From a checkpoint of a small image captioner.
Training: adamw at rate 0.0022, 11800 steps, batches of 128.
Data: trained on rosettes with rotational symmetry, 48750 training examples, 31.0 epochs.
Rows from block 2 of the text decoder of a small image captioner, named by matrix and row number. Rows with one number belong to one neuron. Each number is 128 + 32 x the weight over its row's rms, rounded and kept within 0 to 255. All counts start at 0. Numbers have three digits each.
After each neuron's rows are labels from the 100 texts, of 14976, where the neuron reaches its highest value: "fires on" is the input token at the peak. Only what is clearly more common there than usual is listed. The data: rosettes with rotational symmetry.
# fc1: MLP up (decoder.blocks.2.mlp.fc1.weight, 1024x256), inputs 128-255
# fc2: MLP down (decoder.blocks.2.mlp.fc2.weight, 256x1024, transposed), outputs 128-255

fc1.202:147138126107098138087141076147154174086141140145151170138100135120152163082105059120132048131170166127139130091097171103150104128117086109054111122110110087143124093129098147132176131104140145149195113125128058076141142129091120101104089062161120154102078052121120140117155100157150055169114109162186076115099115108095174127111090068115154162102127170100154111120098153084092120085215
fc2.202:100101094185115076143113073079093061180092155165089087081129135102064129137168170128080128159093148139129165121171091122139153097100068145135165171162078143105144037163082119123068153116207154115156157095107121171148151064163191141134133164086132158129197124087148117127145133142078067142094149097142155123133171085120096098104088154116145100174125164145115119098117142153114153151102
fires on: "rosette"

fc1.91:169123167067081127091101112109119133126127176166115143079153128150110118132170124169164126156160150156089128198092119109130138150166123114132075156151155161131171142125152127191120162081140129137136114139067114109088139114144183172152122133093174135187084142165091153089068098096106103121152110150149129175124170129086127176116132107116143136153086129131159124092128152172096121167119
fc2.91:148110143139134145174122082189128090090126085075174176163112107065121132127100152148071141157121137147123172073152189112163101155091118173088117096105128087098131115134122144168139102160126168090106063194175079142103125107100184091096111147165087129094120104176138150122164082108140153136074053116146133105117120155088113131144152131138144157129127129178114106135133131080098109042082
fires on: "vivid"; "a"; "dark"; "grey"

fc1.211:146089139107153179075126120140132135085150136131142133138155161112135159164079119123137098121108144161164137129116134136095162129049094108125114096137108059143139168149113163156196128173138161119184100180143083097099124085079153145111127096167094136097111118164154106109085115153157085108096077159156174110111153112111164099100183070118149095150123086128139120137183186089081123063180
fc2.211:157182162088106100090122090172113112104125129144119138167084136132131147122074155095142131155127158101169165152109177082113129166068067113134099066175111088126162124182162171137143132147091160124155088173133067106051111103114182140129145145107128143114070151143155075096123050144114077136091106154186129081151185104063127137096148062113138139137127110163119071154131116105095091099154
fires on: "-"

fc1.762:121102135145170132131158166080175195104103182085149131128149167142141134141112040103141147177114130191136077178107079137105112138117126054129109120137124122118113115134137135094192121175130073126103169117119165091123131069142126089064103100123128148105070068164069118122126119082124078129109177197152129102137167120088178126101112178107131211106135149124117175113105131150151125114074
fc2.762:075147123104118152144120158136052112159219197169112100107159124122095135170160103155155113130143186135138126127161104159141191182126081121132103168146130122120176078174111106111085160144122119106113169141138094129133138123132159125118083165092136135107149166167121147130111154190154075157141131161132112107082061121090137118160130107097133163204148160190118092098051124114140120138139
fires on: "<end>"; "pinwheel"; "mirrored"

fc1.542:163082097122124159059167167114128112117123168096167074105126155149114119069108062178153139181150094131115108121189123106125111140153076058090121155145161125127114073144144150131132145115119139128169124092122103104131123113097180138142136126134084160162140137159137123139074088165194065098131116179192189052054082076118131096137139134139165146166156191150175151098122187148125124168129
fc2.542:134141171105126098169154053079114115156134200129193120100171140094106125108152153164128116110161114169121132079144061069113170113087108165151100149139059129111142071155145130150136166112170173131098082077173131105137134147103152119096137108105097144203085143100156106157177133117069078127070149088146156128147084166134162170099161137134117120123132099153141149116102131149112110078147
fires on: "vivid"; "pastel"; "cool"; "grey"

fc1.334:131135177089115165122136113087113121119172190130143089120152130161093123110142092194172119132166138156123077121148113140124158151133115095131101151153139140142139082124161122190140153083133083122072148133099104084130113099147120180156105076133087165129088147169138112133040132152159077128107121174149130107072090089067153117149145075129168130151113147157160158102070171120091131112203
fc2.334:091151160092197147137136159066233143081131162125159145106166140148133121141124155128115103124135127145096111137125104074089143094130083115142112117137171102074143105213149177146133170147139122141138103079159218145108169099100108139093179092120119182177101112080127056133141084116125099064100126082142173137146107145111129166096147132164188113092129074168091158116131110121099064111106
fires on: "vivid"; "dark"; "pastel"; "grey"

fc1.142:162109112091090130192117153069142150068103131120124149117107160146120130060135137137117140141142120106116155112120129130107114132175107111090101119150104091137147151128118117107103130117138170141119147128134056146123148154111169152061098139123149123143143146105125123125147089139159009127128108230151139123093175173149115169076089151040180124180096126113169085170151182134156121108140
fc2.142:117177142174068185186097205140139128157124141147119120160112136128168144094125139078116069168131123110097086102152117154094061164112089137099135165098165096164050134207134136101110087152078132117131151167177100139137141143153155163119098130102158098105121135151090162156106081149103023147136145097116084149098143173112164153125086110080215095157150145106115125100100138101126100102126
fires on: "three"; "six"; "four"

fc1.425:090115139084117170110127129172151153124139163140181137081133102173119159035133099154109118090174186114090157094120095085169091138160115154124129159141149119180129084119086126091092129047165061104157156123140058118100142094114208146075057112105064186124149147100165076139108110151089104121083134124169155143117134111147105124127108143114169124083104168137180145187166115106087110130135
fc2.425:115087147093084088122079092148091140192147170150162078118114142163092121116178093168155145130148185210078112123152094087133170189123118147162082166135093166172144152115116149126121165112144125145158140119094118113147098112165129149096140091100123172169074092133088095097137151119096117130117150130128137129135128100095122107170143135138121120118090138119178156108112177124167099143096
fires on: "warm"; "pastel"; "dark"; "cool"

fc1.287:152078090096166157153122173051155199083129131101121128118118193108130149093142134144138127135149146108118148118107140140104125128134106092132121087139113131146132147132080133111148120138136132129140141134145081161092146158098146179099095139150110131111142100111151162136131113120163010124128082204164143119009146140143157121070101139064170139189079136141154114155153198116121137078150
fc2.287:129095158127064139196101144094130145124132137128146118096129138152121138074139127119159086159097088122093134070142137145084110135117065128101095178102123105149105154207148123132102132153150152128100147141173115164118147145135166149128106110098136104145139163171094149136136114144108005153105097218126089153103121173092166153098092088086159140127125145106105107154091159107154070097130
fires on: "three"; "six"; "four"; "five"

fc1.194:156054111093130114137199115072165175080180099159228168133093110167129143155121116123184092117159112159126121112109095107150119137194122095132104182131128081125131169124109138172108131124131072149093155143141156141105126183123109162115128107132119158080060126136117101127150145111148093113103075147138066131096082081126156104122099142110138097101141156108120085084082153088085124147112
fc2.194:157106124143101127175123086159108070190077206122087184143086146073138173145210136107191072143117137192138078059137141123105103100149100079095151158099114145122132126139155150182114120176143193145127046135163085176168133145140124092152112150110129131147121119178136169112150178171120032098156149135150097128161126118115107123143070133109101142126128133122117130088096131169193142161205
fires on: "cool"; "warm"; "dark"; "vivid"

fc1.752:105148137132087146167128170105168133068105130068117180164180234119123096124101127140105113145091106154127109133113147143079102108063105026128129072092138120102156104118127167152174131157145115079133159115139156150097124057111111092092093123163146167091158127169099153100105082138181083168109101170149152138112174081085185110116119125079159133149114142143114162167101136130112135117132
fc2.752:080155110146198159136113137127085102176160169161132079097156123153109096157136125089105119130131115057162141148165062128114152119142106224141149172167149135100101101153137120149106125059153090101124135129091129136171127123186076164143115143080153159140142131160122126125119175180149122104161188089129089120084080125096099161151170133160162152176192066107114107092053160123105108119108
fires on: "rosette"; "<end>"

fc1.562:233105112102155180077132158093119147142111152108120097077154186141132171115118134193130088114135088107106127119117123117113119129141077110112125143143107139108125127155053168107148115120127128133209150124121104169105133129143154182134125111136073153118149121130128150134191128185204065140141126131135156116081019139147153114097141154139148104145112145097180177120152165150087131104161
fc2.562:155170134129125123108132134093123131158174142134111119109133175129131114136138151152130085158132143142106142108124142082097129201125040118146086159118120162129119112209096163152135108117144140115159112103115117174086105136140160152110110094144127147096137100137113138121189137131156000100180130171132096113138093154114142106077141120136157084139122174126093147103051122142097147081134
fires on: "rosette"

fc1.61:139176143084118173101171148166157160069133142108106153179144123152117140116088088178097112119161086097074169134103150103157149128122120066133109006072134092142160132126110146112186137091124123133107165145127135137082134095122148116136067108235099170116146093143140132115152103137156102178145061154156090144089157121160178099088118074105149156136077145113141099164142121092080128070144
fc2.61:089157125073180122105128141123155133155109162070117095134207140109108179187133146123140093108162082121131126156129092142128139058117129117130130110078169105160119129178115107155189140102100128120090090127139156152127178111103051043105033131193122093190118119182123105114190182153084175111165102155112099140131116135182160109098115128166089162125137056119097148123110139161117232096148
fires on: "rosette"

fc1.103:146151152075090197086142129138135190116173160097176153128166120174144160080114103136144065132166132077109094085073118139124120135114091133115127128092133137142117125134097156077154130067124103141171187162141099135081135130122133160107078076151057159132104097120130113123124146156158083173097063156188112167060126120132186137111135103131164162075129127097166144168122146120120107081169
fc2.103:137137085198104114145099093121056106212129188139119088091125147101092124123155147130097164196078095156129110133194152108093149161116076086156140162141081135121092064139127158115091141182166151100182132123143117151134140133133192127142174168074142121153167132112157155151110142153101069092108188056183199068155091115117141101131082143161170116129133142104142153092126132170146114146113
fires on: "vivid"

fc1.632:154093136081137120087143137131130184112205156147188157105166145207122142147141143154151145115200145141104154128095104097140121135130122118123117131109138099124152148135103134138191131077123113094152143192139152135046132155104164192122068073172123133085090138146110156126128129192130066151121090184153141112098107114118154115096164128107105154142101102124115082160122175089084125107137
fc2.632:080105167147073139115098127153146147100158178133112155145086149105101134101140081170171139140122178153125187112103143125093178148100075169137095109113141138120167096181181170094098138163164197091163090153137076136099133080109178148079116135108093110152105094109159109117108151153114009147103056152179144160157141137130099085135109147148152180131087193203141128133120156110191116072132
fires on: "vivid"; "warm"; "grey"; "a"

fc1.294:065100147128138157111123179106165144063122227135125139093171137110111128087126098169160154119131191174103144116131114126111141152130116098148105141136171137151172081135096138135126139161148129129129127092150110100108137093097251107063091137108105121140129120115159114136097095149122072114083163173201180068098170099120141117115108081100136167154081222188145155115124168066134132149188
fc2.294:111123153113075107162118120122081078101118157182116155136156145092089104119140147167216137145076150191095107083124123140126098120128116110124091129076145142137234100160159106116109159200187190122073066125120093168126177138129193108170122194144167136174132166162165127143121080155122081122168097144117090166165169137157127118152072062106142105149085162141121095155099136159140117084129
fires on: "cool"; "warm"; "pastel"; "dark"

fc1.147:120167127111097169170121100107152121113126124172133134143069130085135123110147119123123161124078176099171156128066171143129177129072124094162136026116094145163137119132147126181104137092144123051145080073091107114091125117087113170107051106172145156096148050107187105124040140107141042124096102244148073080089126121135142111115117153097166129138131161173133122159088222128129125107110
fc2.147:098125069102144125145129153137139128072109041169136169130121119162145062157093169138081148111110122098119132233117131145156090141096046119141159051175131127115118167227130162168115096104065102120139166133161200140104126146149147135140172099161149113095165102140143088136096107144149059129173127080145159128110127061120104112105151081107146080121103118133113146134123126092099112143103
fires on: "colours"

fc1.272:100117150084100165070106132158160186125149182166186121079110131171133152091149064136096160117161180109109145117134102083145137149137090133139107142163100130194137136138049152096150129066172046143169163119122102140069128088164174126048106077099057180164159121119158070119078139149122081099104171149160166147115125101104101161126116140100185116070114144109180173152164145113090104085108
fc2.272:110086089140098138176100141114090123174201136110181091141106185112122104123174139153153118123170127210114121122173078063129127156104109132183101183129117170120118130122132138159069118154180119112166115165113113146139099154140100143084126136136123189140053080176071090135104161096137121086095113118133158090089099075114137106179088144162151071161122140148137136077084176114149090157064
fires on: "warm"; "pastel"; "vivid"; "dark"

fc1.432:197104140094106110059151123057143170100144153166146117116108169187130120116120055161189141178127124162116119113115142153116141104151113099108111101103126152173131121136127139124170153130160123150152141112108169114112136102101112158165171083141153169138135078110130150112105144137158089120110110160158091173083148103119187115109133101096154132143120157125153133124113138188127129166117
fc2.432:119145110133149094206143154067134164107229089127135128160128092137103117154133151154112148146079192172113172091072119104105099117132111180172109139089168105136207110153108092120115148128102107110157107111161184148126153146135099135132079151173178160140124127136113084175170149107133116108125109140149146108123116152162153116150104168169125117146131136186062073089075087147068180095098
fires on: "rosette"; "a"; "dark"

fc1.721:124092119090175132176128181049135150112130143126070132139122227095103127092121116165149072166193140096111113136124175150105106122166114126107100112120171169126136135136153141094117163119146141140161131131128106177134141161142137192116129155117121168175126102090135094137148167167164092017127052151147135148070145115135156138123094147102191138156087116168160097137088147178161127122114
fc2.721:152082129132107111166120072072136065116056107135127122110077088135101145135172096127101145146148127161116117119130118123120097129117070141148110179132129150120157130153080130200113175152119150124123126121128129137153185080088143087134124134069190165120132123138117159040121069108121020159122140155127158124083200126094139104139118121095109094184157151119128161117132164170117116213093
fires on: "three"; "four"; "five"

fc1.236:098194151131107173091135152158131117088126151120083139136087172074139124091125106155121110094169173069117127138093178159144170144107096136096123084156139178096124121123165143138187122119153153177110114119165079075112105139126149121099100121151124127196111115103161127117109117140153080134113153149160098143069131148125104134121099120116127164186100166170169164090117138124144130157224
fc2.236:104088150099165149112128147088103104114114185139208129055195104207090117127171084162118172128131189157123088112178017158122167166118099168122090149156126224112181155120131128120185164113076124120099176117131143118129168059145122150080102160084128161148166155130123163121110098141132057123106190137133102150095165099094134153092164146102120173157125152150152158138125134181120102101081
fires on: "<end>"

fc1.499:182115162106117153139142113118148171120091165157164169112111134143151155144117121128135094129131109132150153182057088145118100122121126080120106079092140124132134150143150142140152127098142099105098164166124117072064133122066131149099087102123099149087105154180138130114134140111126056143162106236144111116109156100129137167098104043063119180104123088092114131068097178107089120145200
fc2.499:200134107121092069107131073176122145161097109200099142174078123125086121124144167177153190096116125116108154122134156108176138193124040130148121107120064115166185179152091140099093104090134165167165097098119051164073101131115212140126133142143109096126174099116162107149143153106094003179123102146171103086168114118151130099138164105127075137091080166110142115187145156192134142108091
fires on: "colours"

fc1.751:150149152122051154134128090155156164163164185133172135175157088197136155176114102145107121147099091155139173147111129110132167132121127124155132112104133123135121084128126154160093142106143101049135132212088106112096115107132142139107117104154034157064134087148159131120130181147127077147099093200121125127135074125116208131134173142125169151042154151129143156124068183101091131149125
fc2.751:038144123123158081097162078180057062177127083151074089136138113090047098138128175195158153099125134127117164149133094125134174173140083124141118123157060120091132125155107109136090091100104173150144123085112116140112106127160129137174113164143088122115144132153129090139178175172105034160186157078132113094142111116139090130181149138145077185097145113152142148153111132152145170104088
fires on: "colours"

fc1.195:114118135094134181099184099116141148101100176098120149109122160069155194129162095107168065156187166185166068091121129148112199142108104133102137121138080161161094161140116161137159112150155112147123127147166058107072120089072156134091054150130029172105137131138161148099131185112123097123130127125166105177133128082132169164058153114117133190130137121112162098110149131128140118078222
fc2.195:106133139157183116064116103162141151108144109161156093174081134170157097147081126093080106108105149131158107120108168126143106076090108113114168100117116109098070105145185165088169124131123123130160083141079149149069139104128055137138210067196101128067153108075115063112128088134144117158064112108151140119122113143120106102148143118165091087125167081109120194159168153136108118111070
fires on: "a"; "<end>"

fc1.77:172082106113153125161126159045160194119120124096131126097153180085141144096132131146171138154157075126118104100117127148110092136143117099114119120130116133139128142128091114103143117145155134151097148110131050152106145178106171137076102152143108131094112131099153166145157121123142027117119075212157133108105158149147153133074094149086170132177074148140156103185141178148147138082156
fc2.77:070099171153070133149089166128130116153099095125103107102151109139146106073156139122133114143138120084068125087144087147124104200121108159119154170146158103149131146207132135097122084109113143143077181138162107123118139144171196154109104128109136092141158172163127170187117126162102000152147104132115125157084128168116098145089143137104141100163100140119133105162144165100133106110106
fires on: "three"; "six"; "four"; "five"

fc1.83:076122138128144145100107118141142142147156151148190067096127127108111136117206052140116068146213182126129078150147133060126190172150112145114089156198129161128122177132074129146121129111143131179134139099080086077082109094175177141091132119085073150136091127107156115108098163133173110112086212135125113155094154149120095136115142178126205180169118128140186095138178118170107119118151
fc2.83:128116152133119089111057111142098147122146134142077134145138094121107113133116150142114179171100118146108120136120155141124103118093091126156080130124132107116229171098154141099120159162107148114155125186126142189141188153118166125110152147102127117222157125160138089111086103182122212100164106065135214101163158097064131116172111067181133109115117116116119137153155143147135071101072
fires on: "warm"; "dark"; "earthy"

fc1.187:167161184050084170106133084125133086184077139114122168104114166078164134137197161129141154078131098087151160106082098087151196131153116113131123086118099153097146165141142152154160136066136122155099127091135132121103116130088092151123116129128070139123165198143166149101160156109147109135164103144154069153124080129142048197071196118117106140094127096106133109107162152104112122127194
fc2.187:053189119187205146132107165194119134146176139105105087129148140128116122146076155110071088123101147092131131165176168150108120135122114097131147115169156133115062114138141059100120067150128131096131144162118112114087117128165102136113155105132110087137158136144091102150136094174132125123123153108127183070134123173094134140171110095125147142162135080179130184132088114115118149116123
fires on: "<end>"

fc1.734:118125128106133186109119098099139104136099131127096091114091186126126117116179129125093135167106115095143164144128134102123179137131110067122125089186106154079121119145156138167102147108169130106159117111086126111073125086130143220151163091140084177122158045128170115110078151204175032101105154196157172133076076120117074120114169165091203156147134148163202156126123232111129118160138
fc2.734:132153128124186136126100102159154117138108127166128107133076124133095114080173142137112133100103188133113126118122078064228106170150049091152142146109166161095107110206125099112079133108110127178159102125107089128099102130147143146112137158123087127126158115097162083137172129178124013026158143121152138128148102130166088144179107173101146110095090150160161130110158079161105119191118
fires on: "colours"

fc1.490:128102101096153133124158164126142152096167166113155148120150132135142133139114114127182140108166125142125133130115143107134134129151115065104118089148136068099124104127104144136197126120128095152166177160173113057083133167098128140102100081167105134052031115130109163134129085164135051107101119174170141105108097134082166132091150138113138160129110122141161107121159196068105120088160
fc2.490:167079134136067100134144128152116122129098111151090182139078119089127189076116133163156122147118158135116111084140161172130144164090104164108120133135083110162133140173148174117131135160156163185138142130147117133127096123086245141117175150087076101105108093091158099132072160104108030165125072091176150079170139108103140087108150125145073172143101175124158101123125130082180141109172
fires on: "-"

fc1.423:185106128075087127127184112107121171134110163149187173141120114128117155177129123138162179150156063172140120128125155140127144132141098068139093100090093112159139152116141130183142133143114105075090133140097073100078144127098122113123046132130078125078112129202140194142129147131114074089135147208160124095137076098135192122108156073133120187052147120112137158132089216149108142120127
fc2.423:110143132113226142130150137086154145166151126142159080142088123185142124099156105150188107102176212194114083090082092082127143146146082110181153125116150126134132135144173168145130177069101087127149084111098122091066147080123036140156100130168076153034090121112119100151120122085170028091120142156158065129112086135144112132151184117101158151103128115163128149111123118135115135129117
fires on: "colours"

fc1.486:138159160105167176140102165059150171115152083128183104131159147151143130087155099156162164113136199146126088165108104103120145120140126102132112097141161143147127157147137139147140139103155133140150128079107158089103135084099129205085153077173160169084121073101141048115070110111160080104055080152157126114074139131132135122109120181074171113162076183156168135160138129122139109148130
fc2.486:137147150143137127110114096089128129121147100120114154111167111137167119143139147076118075152080139200120085084120146115092113094117057118160122155151135172092142130177137090193117109157150136122083068125081135147151139155145147124166178152106123133128139105141094135140132044078141054123206160104103135114151117165092138118117124052118136093139155110168101148129127125098119111151091
fires on: "warm"; "<end>"; "earthy"; "dark"

fc1.701:144106130102108156156114166040132151106093106118122167119141172124128118124168098184153131132153145168117060187117066125102178149107138127148087109147123194091127128142145134146144150121132127137167175109122137101120108097147132200063072091133156152111087118139092138111096127053110091137068050155135147153114190119144131128108163222103133127181070159147162176151125146154202141161098
fc2.701:128143118099126128149165078067079140108168169193121132115106177162132095159140105131161116134092091140117145090127101060090182144113086092163113204135069132080158132176138129153094147154169173140151096127117129160152122101184106151189115139118101110087140152157155177160159103165130040105200148146155045116129124125103096135109095068124120125120140125072151052107102098103105129121165
fires on: "<end>"

fc1.266:122147123106139173154142104127107114106122110111088084158112151100103146080101119169150100105172172090119146130089178151153149126086096124125119101126135103173122102161168154150140147099122157117103101157159048076136137102125108142165064135166162135130074087162178114120113120180156081108115117158144057069105143129124145095149075110103137127185078133149152107129067153135073120082187
fc2.266:123107128120109104062176093085067101099101132155124160115084137121130152118145171099134127110144159140192089119096123114107155138080039191108153137156097179104113135167144136128166138130103182146146100158164117084089081132079152117161088173113102134148092151100169160095134131115148047170134136087168099128104194099103080116099181171134071168151173096120129121144172138203141157134126
fires on: "rosette"

fc1.546:077081100143068153180145112139127080143115109121138116152117160074107121139214134139146107145143097165143150126160142126096164161158120132132121152143146147137109124120115135174064117115122173053121103148168077122091117116150129110148062171152093125166193091143083139121153168087171106149090101164118061171122142114146067097153142178123177108124133176133143143117150176151137137160146
fc2.546:173121109121110108131114173164128156086188095119112206153090095137120133152102152126104186104117153149127135122129144139148066137152123160124154111105152088144173129077161086084110074173104061128143163154152123152112093173093133164092119139121161078104149181110173127198100145150114182104129063097118176129161095102190154101119091120166102091118075154143097129134075098107141178125104
fires on: "a"

fc1.33:184039159089135188153123126064125112108106115116126171130074148081103110107167133151183151149166185143130110113111156120103109136115071105113090114138141158163171188145118150145111145121103148156149141097133081147094133078091167228125145156141133123115125127122172098133084112095148046066100032194203148156113144129126143104089125087117171127143068181143135124154145188113138125108112
fc2.33:075176119157109053113113061200084137195206117118131109155125125063111113181095146120132112133120119116140170166155089125087171147062089175125138140135099089140081116172152147128141108160141196136139101145135100102109106158187167084086126102105145073152086118177147136156124184155069089160125069090126125100173100160129161116150132154154091158135120107133125089124063141129136138050131
fires on: "-"

fc1.630:154114135111133164126146145058146158120110153083199124105158240130140149118161120123134118171124156150136117131085138096112166131107111025121125056135109158106120122133108141128159125105143121102138126117129103096072130092110139163088080108130052162093147106138142165110150122122156000106105157255169139138113144124114134158084147179071164170124120131140171130122146170113100124099173
fc2.630:147091131109139143122149115116132135160088149073158137091131207106138139107180145108168090134142124146148098117148141100105142133101103077117135101132124175147094124181166142147131110089157105085134108116119080138118128116138126117106089131101066150141171158152156176093133137100139000116102133227144107201166092118110117151088117112076143171104100117114136144122098147135130073085199
fires on: "colours"

fc1.417:131087088130144202113100178121154171070158140140170136101134123143164168085119084121112115112163186111161140084131123109110100124126088150089143177125157120180106127147084156138120109146160102106174149157145033111103142110078160164106060125112147157058148088127149134122065135151174081051094099136145138152110124122160155123099125157104172086141135142113139120132160129098076111107136
fc2.417:125119119092083114104101079125069105179168125191169120148116152092113112137104154136146197124096124150140158137139138116121182123068017160142123104107106157164109111176147171122167165118147208114187128140177155065136078136112132114122100116122156126134116120107149131131108129163107091118105125096130147120114105081103091106112141107132092070136136128099151102110161108138166079128110
fires on: "-"; "rosette"

fc1.495:189177141123082152156150095071137180109181132170151131127065115151144152143122072111148087160155174104149131109051118142145112136111107126149116135151085139173149113122131137132157145096119088098103202131109139146107151114145099180122058110165107167160094137101123141140114136108128046163114146200176116140052092122128195141108120082120170130132164119136105146121075131159054119080163
fc2.495:110123084157151088117121108085119076142098125148079112103123112126149087157169155122112076154099160126135099113180097126126160105135132148119168156144112122094101100156132130126061177163156163171153121119143167153178139127144162175185184151083126159166166110055088112101133114098098060189135130083156107159164136089103091123113134142134092092125105159061095118080141101104153125169139
fires on: "vivid"; "grey"; "pastel"; "warm"

fc1.352:141076145127101149080115141095143196104180192151182132122153120145111131132113059149189084180170135154144085112123117144080154147124093128142098150132139149152130100136134146125077140153122140098139120173089081137076135143115148188112102139137054152123098163100185122126083142161182060095087118170160150142060095112137137126116148117108167148141149166148151141132124199111159114139124
fc2.352:089099093143093115202121124097135071140096147180070146104107121143123080117189157137170162127083186165135073095139090110151153119124099114135129142091119147140158094180162156148097146175161104152126129061111124147139168072129142122132131153119191123103120128126146096103085129143068076104141137101169089152185126166142135126153046153126113114124091134123128118095070151122155106169081
fires on: "vivid"; "warm"; "grey"; "pastel"

fc1.518:190093143086076148128130123051122200132178131090189152109178113179139146107133113147164124147173085143125119101093136123109118124107105118105120161121107158119139108131137149121169136112125089139127207145107103096095128112104149223133133121114125131054077131109133182122125126158154031128104122207190128169098065149080190145087156151104127192109101124124161082143103146090126126106171
fc2.518:051142127116139099110092157132052093182106095177086083127123136111061119115143169174099146151094127083115160189135125140150163112117078101111140143160112103131192090144145107142071162084126106132148137108101136132136139109138158154152139173097158112180186169152106051149105141161110081140131134103126146102133121079112074075150097100104131081153109101065109095132154129135144149178107
fires on: "warm"; "earthy"; "vivid"; "cool"

fc1.220:113149124101057126183112138090134197067146106115134143134093152180134132118167132127085153149114117140113156165113140129076122136121112098157098107162076125103141179143056130112133123147126125128135171174151114154106152144152122139078119121135106120149135134132101146120132100137161070189115127203145185145118205151076100103097128152098183105155089106112159141196156160128122119099148
fc2.220:140154185144096151130085170110184122128104125120108120089146112158171111127128131114125101132147115082106124049139104134116120156105146181127145141120150126065144145174170135109120105147183139145089091136116090220084156142141161172104160123118164103125108115192116141147110028156119062102114086093108145124077152189106110178090116129101184113170165070139094119140125175109113107074095
fires on: "three"; "four"; "six"; "seven"

fc1.102:077149079156139147088169148145132081054125116137103139132160123116154107118075174105196128068084112090151183077101138130140145119122114057114169076131123094040120120143164141115135109176158153169118097064162152136105126146092122164173166126206135108088122138096129149129124063138161091153110144123170128142100098149155121127122165100125115115134160105154113098173165169043114122132124
fc2.102:180124107128080117177093155183147142088177132142130164159020123135161138133125091108097149180143180159135141136193154125114088145152120157136096169118165120180168116142092145124054085185163147065157146150119056145134159119098168098085119194076113099088187140116123126128097110130121074078129063151163122099153123077145108116147047094127193115128103207143138127090103112098150108160129
fires on: "-"; "a"

fc1.505:115163089140146137084164113170110165088123200129125135131168114105133139103104057119131113123093145114136124115135192147159119121093118107080128100111116114130119098130095144126146149180142189078162104190094046096125194134126189094129060120134127139167069025152134217101124104172115103160139118134169120151145139146128199114109103164126157204081143156116168152174124138165116120069110
fc2.505:123152127153160137094085175105146139147172078120114052127127108158161122135130181107183153166097175152158118158105134133101121101165076144177165114102215119146130133150164152108132117116095135118129135095182186117079063159057105177145125149179141114154163176081121087168087144096152125116104095123162168102113099124149118125114158145187096086132136111146091114092149134116143117192135
fires on: "<end>"

fc1.245:153111144110135156093140093106158117091112186153128158119131148097128131142124113121135116131108159153138144154087148101133182120090101039145115039122108140122142123129105137162092132102157115091155103120085114137056140092086127168110098096142032177103149026143169119115110126132143008108111100189140134132104144102131171138105147096093175135085135125137155170133109202125097111120089
fc2.245:151103137124124129128179087118191132105097134171093175136131112135121161126131152095167140049139113211129083151138137090148124138098048064169134097108110146123134126183089130165089135096074103098155120093104126137080146109129084141142153091137038161080200091125127130122155090103138057124171129161129157139163131085103126172107188080084152127029136111153107205155096120090131122139087
fires on: "colours"

fc1.677:148100088109118158157141155045139150047137151115126133114085157142120134071156130136116149122150132090139172114110143128122130128104113080131135081129094126116136113126102130142120135141147113129136152111142100147083134156069144169081082134152099148133117088103155134128129121164160000100110093222175167114029137140142179122086100150066158129183117134169149125152107193112125133113153
fc2.677:149143121171073117159119139107069118167187149146127120136104130123140080115125145140143086152111104092119109066159144153108078130110083152102125171114113134134064112212141150136110101175101173144119165129177109150135116159172156145189115133088169114103115157169104170175128126150106000145145062135110061134110076164126143125118101095110104092154118208120097115096054152102127111097138
fires on: "three"; "four"; "six"; "five"

fc1.536:123068091129159113227130142089136095142101136142122109132073164139110136057152134157133120120132131062133152132105178151132108092179116133110129124139141140151136117124111122157061153094159100112148130110131141174179142148116140170156137156120134169136141095094199070139144166222172099017145164136127137081065171130157145101137063151079142135153114174156166109103080120146133139181162
fc2.536:164119158123065130064101111081147133113085127123143147123138102156151153111117083135130162160177095191110053126106106117059107124106125134169128102095139125142141170125092148114180161149153134191143130108134170096156108150067157080101157095126151108143104130124150149094077122097113118144121149084141164147092161126114170109080176080111068135131158103106118133193175137157221145178111
fires on: "<end>"